python train.py --model="sound classifier" --norm="layernorm" --fused_qkv=false --weight_decay=0.1
Rows from block 2 of a small sound classifier, named by matrix and row number. Rows with one number belong to one neuron. Each number is 500 + 40 x the weight over its row's rms, rounded and kept within 0 to 999. All counts start at 0. Numbers have three digits each.
After each neuron's rows are labels from the 100 clips, of 14976, where the neuron reaches its highest value: "top examples" is what is common among them; "loudest band" is the band of the loudest frequency at the time of the peak. Only what is clearly more common there than usual is listed. The data: single English command words and digits, spoken by a formant synthesiser in many voices. In brackets: how many of the 100.
# fc1: MLP up (model.blocks.2.mlp.fc1.weight, 384x192), inputs 96-143
# fc2: MLP down (model.blocks.2.mlp.fc2.weight, 192x384, transposed), outputs 96-143

fc1.230:439489426468473461471507532481482509488519437515515511512517554512546549468492548461458500558477550500493477532540465502506481425475410461566428
fc2.230:517520438423530508529515502427461485481426469575430470544558530492568455518580507510461529499446491549523468527566480511513503457510456421465499
top examples: voice: deep voice (100); thin (high-pass) (71)
loudest band: 250 to 500 Hz (48)

fc1.277:490510501503460516508400449517536469483523541488504524526458479449563455490588511528498501471579489580551472477429489504477540477488511540557496
fc2.277:489411510506451471531498517518442534523464453473519543531551491499509549459464486468454545494376587504535490478511481519498479489490539507493489
top examples: /ɝ/ (36)
loudest band: 250 to 500 Hz (49)

fc1.121:546486449488493584497453559519464456597516505487479494502497494446553446486549478410501591525468502480502536542497506543435514551506504554568549
fc2.121:551518505505446493508458519476559474474546479482505484481476493429495372470552482496494562478401507499598546469472533524426508503536472545567513
top examples: voice: high voice (97); thin (high-pass) (56)
loudest band: 500 to 1000 Hz (57)

fc1.103:518623509454546575501425495549523474525489469520517488511518516512497513533563512471471484552568499482505522563461527528429535494552450517567525
fc2.103:476369475514468463473495462456554485477524494523498547473485447517475419476475480500511589482471507599540493445514502469509480493534501521519482
top examples: voice: child-like voice (100)
loudest band: 500 to 1000 Hz (59); 250 to 500 Hz (38)

fc1.356:465523453441576535511461475530494428590447479490521514525505546485549515555529501442494539517516470519496537510500534532419528526557481488507506
fc2.356:522500479490526475485498488464535524462546523561466526550495471497466476448522463498540554456469460489511485495513507517474460511514452514561464
top examples: voice: child-like voice (100)
loudest band: 500 to 1000 Hz (77)

fc1.206:483534540498515504557409502546558506483522546469593473500525544527556546489559530515487459527571541480469527526457539494480504442504462558578479
fc2.206:539538483473582536546445510544516479523521563494520435549481565490547625530537496463492467517539454444441490508495501535501509494535437555546489
top examples: voice: child-like voice (100)
loudest band: 250 to 500 Hz (53); 500 to 1000 Hz (41)

fc1.369:522525447467457521486432487561463486555520464452482543506482486451576458511565515469447531528508544574559504551454493459451569516506510500556537
fc2.369:447506531529445419497555463547536560473523429457553517518533446492505554451426436531454511450495557539507494495476504435545504469493483515547468
top examples: voice: high voice (93); /ɝ/ (35); thin (high-pass) (31)
loudest band: 250 to 500 Hz (44); 500 to 1000 Hz (37)

fc1.25:431516442426515459523456526466474455505460422513507488559558547490555516521574533474470569544474464514535514521572477473491467467481451473526429
fc2.25:512545574580519529462517520502520504537537525450487500490480457519490427504494478521518505546481495469491483549439484481463523574527583557496539
top examples: voice: deep voice (99); quiet level (60); thin (high-pass) (34)
loudest band: 250 to 500 Hz (37)

fc1.382:454573499483547469547455511458544515454448470596567475607537499497504570499504524526499494484586485507493480448493501593472489452507472541514447
fc2.382:408497537517440421531476487440475463503468476537527515539538488448537317498544469509458523524404514560549548448528505476493476512521545467493459
top examples: voice: child-like voice (100)
loudest band: 500 to 1000 Hz (58); 250 to 500 Hz (37)

fc1.65:499507504509461454529448490502567444459505576491509523502473472441525450466528485526511465479619494515561460490435474500505542431493472547590422
fc2.65:468632474495508464473523454476529507457510512497496467498451487522448457511506521541533456488567464517509492478493507452545515465449459473479478
top examples: voice: low voice (61); thin (high-pass) (45); /ɝ/ (43)
loudest band: 250 to 500 Hz (46)

fc1.146:498502509511473461535445491500578439452500571500504519498475474459522450464526494534516465472618490506567460492434470495509527437490473558596435
fc2.146:460643481487508466484524456480522503464493500500502455509463503524449470521505526543523451489568467524494494484508507453538514470451463475471475
top examples: voice: low voice (81); thin (high-pass) (47); /ɝ/ (43)
loudest band: 250 to 500 Hz (50)

fc1.366:517563452445573527465470512528486500558476481518489533505489527482496538543519518442470510554541463509494534519506530511425537505535463479513500
fc2.366:450469493514523447463517494457541500453528467501516528469509492454459419537496445479522555481439519524529525473536529487511459471549446536563508
top examples: voice: child-like voice (100)
loudest band: 500 to 1000 Hz (72)

fc1.38:478540427434494520453462505524444484561525478491516499529508563451517570535544519469430492547486556503447552554515522530449528472543468449574528
fc2.38:491445559542487477518489512519503439555515492450489499490491429470452401523481446497498506478449515500508497436498499477519501572545561551500522
top examples: voice: child-like voice (100); intonation: rise then fall (47)
loudest band: 500 to 1000 Hz (64)

fc1.16:540573475441550587527452481530472490518496492523442457511491542498548541548564529468504463550570465509483537541498527497435501526514497447517549
fc2.16:462394472558481476496511526471513494507524522477448512503465417513469429456455482477558570441445471492550492414500481500515477519475544521490500
top examples: voice: child-like voice (100)
loudest band: 500 to 1000 Hz (77)

fc1.50:493520536505477560521498556511485499538477435488450473576494494526524552508484579470520532468507492523447566489510540544523470505449557571472563
fc2.50:483423522510515543470523498441469511562511467504509511466490527498510505506530506404480503577492534472487584584465563496497497484462554534491570
top examples: mains hum (58); voice: low voice (50); rumble (34)
loudest band: 500 to 1000 Hz (39)

fc1.351:503574505512477510497445495573494433513478499456460502550495459456477497585505466549499549493491521525524494506463471544472508548525542495462566
fc2.351:455574509567457423451542427445541476466517488497564542487483463476452456444475466501519484455496503525496577460509550450528479516531462505508474
top examples: voice: high voice (95)
loudest band: 500 to 1000 Hz (53); 250 to 500 Hz (40)

fc1.159:515520506495467530473431437535514502494503533521461545502467476483548479507566517511514469451597485574536473467432483487493543496504530502538524
fc2.159:455441504495450480523535510485468544509484420480520540526540503496507475466486472474430529483406586523558485474529481518501464461486507500515497
top examples: voice: low voice (55); /ɝ/ (37); thin (high-pass) (34)
loudest band: 250 to 500 Hz (50)

fc1.190:515528425448461498474437537529483461556536475473480504527520492436543474530547513442430542525484553556520518528482481528435556526528504480544530
fc2.190:451530563524473434494557436514529532468507452462513489503512443532431504490418485544498468482503538536461537469484535408551476518523512489469516
top examples: voice: high voice (87); thin (high-pass) (33)
loudest band: 500 to 1000 Hz (48)

fc1.325:419501441447510480496469503491482441514483421500519461539527576508536534506543538481477517591487520501523480562542477522469483453490458448518449
fc2.325:506442580546481507493476508533527522536567553437484483522461479507483481490490502527501481470504504457511480467427486489480547540517570607535535
top examples: voice: deep voice (97); quiet level (63); thin (high-pass) (56)
loudest band: 250 to 500 Hz (38)

fc1.83:529509510507465451461454446580571473487519560469515569471440490422573437501548485520472544474475509584568510482367521484475583535537515525547518
fc2.83:543529479475514536540477568515424459553457538490484472542574510477524488521507508464440585529427538468442554547514520526499462516489505489489548
top examples: voice: high voice (93)
loudest band: 250 to 500 Hz (43)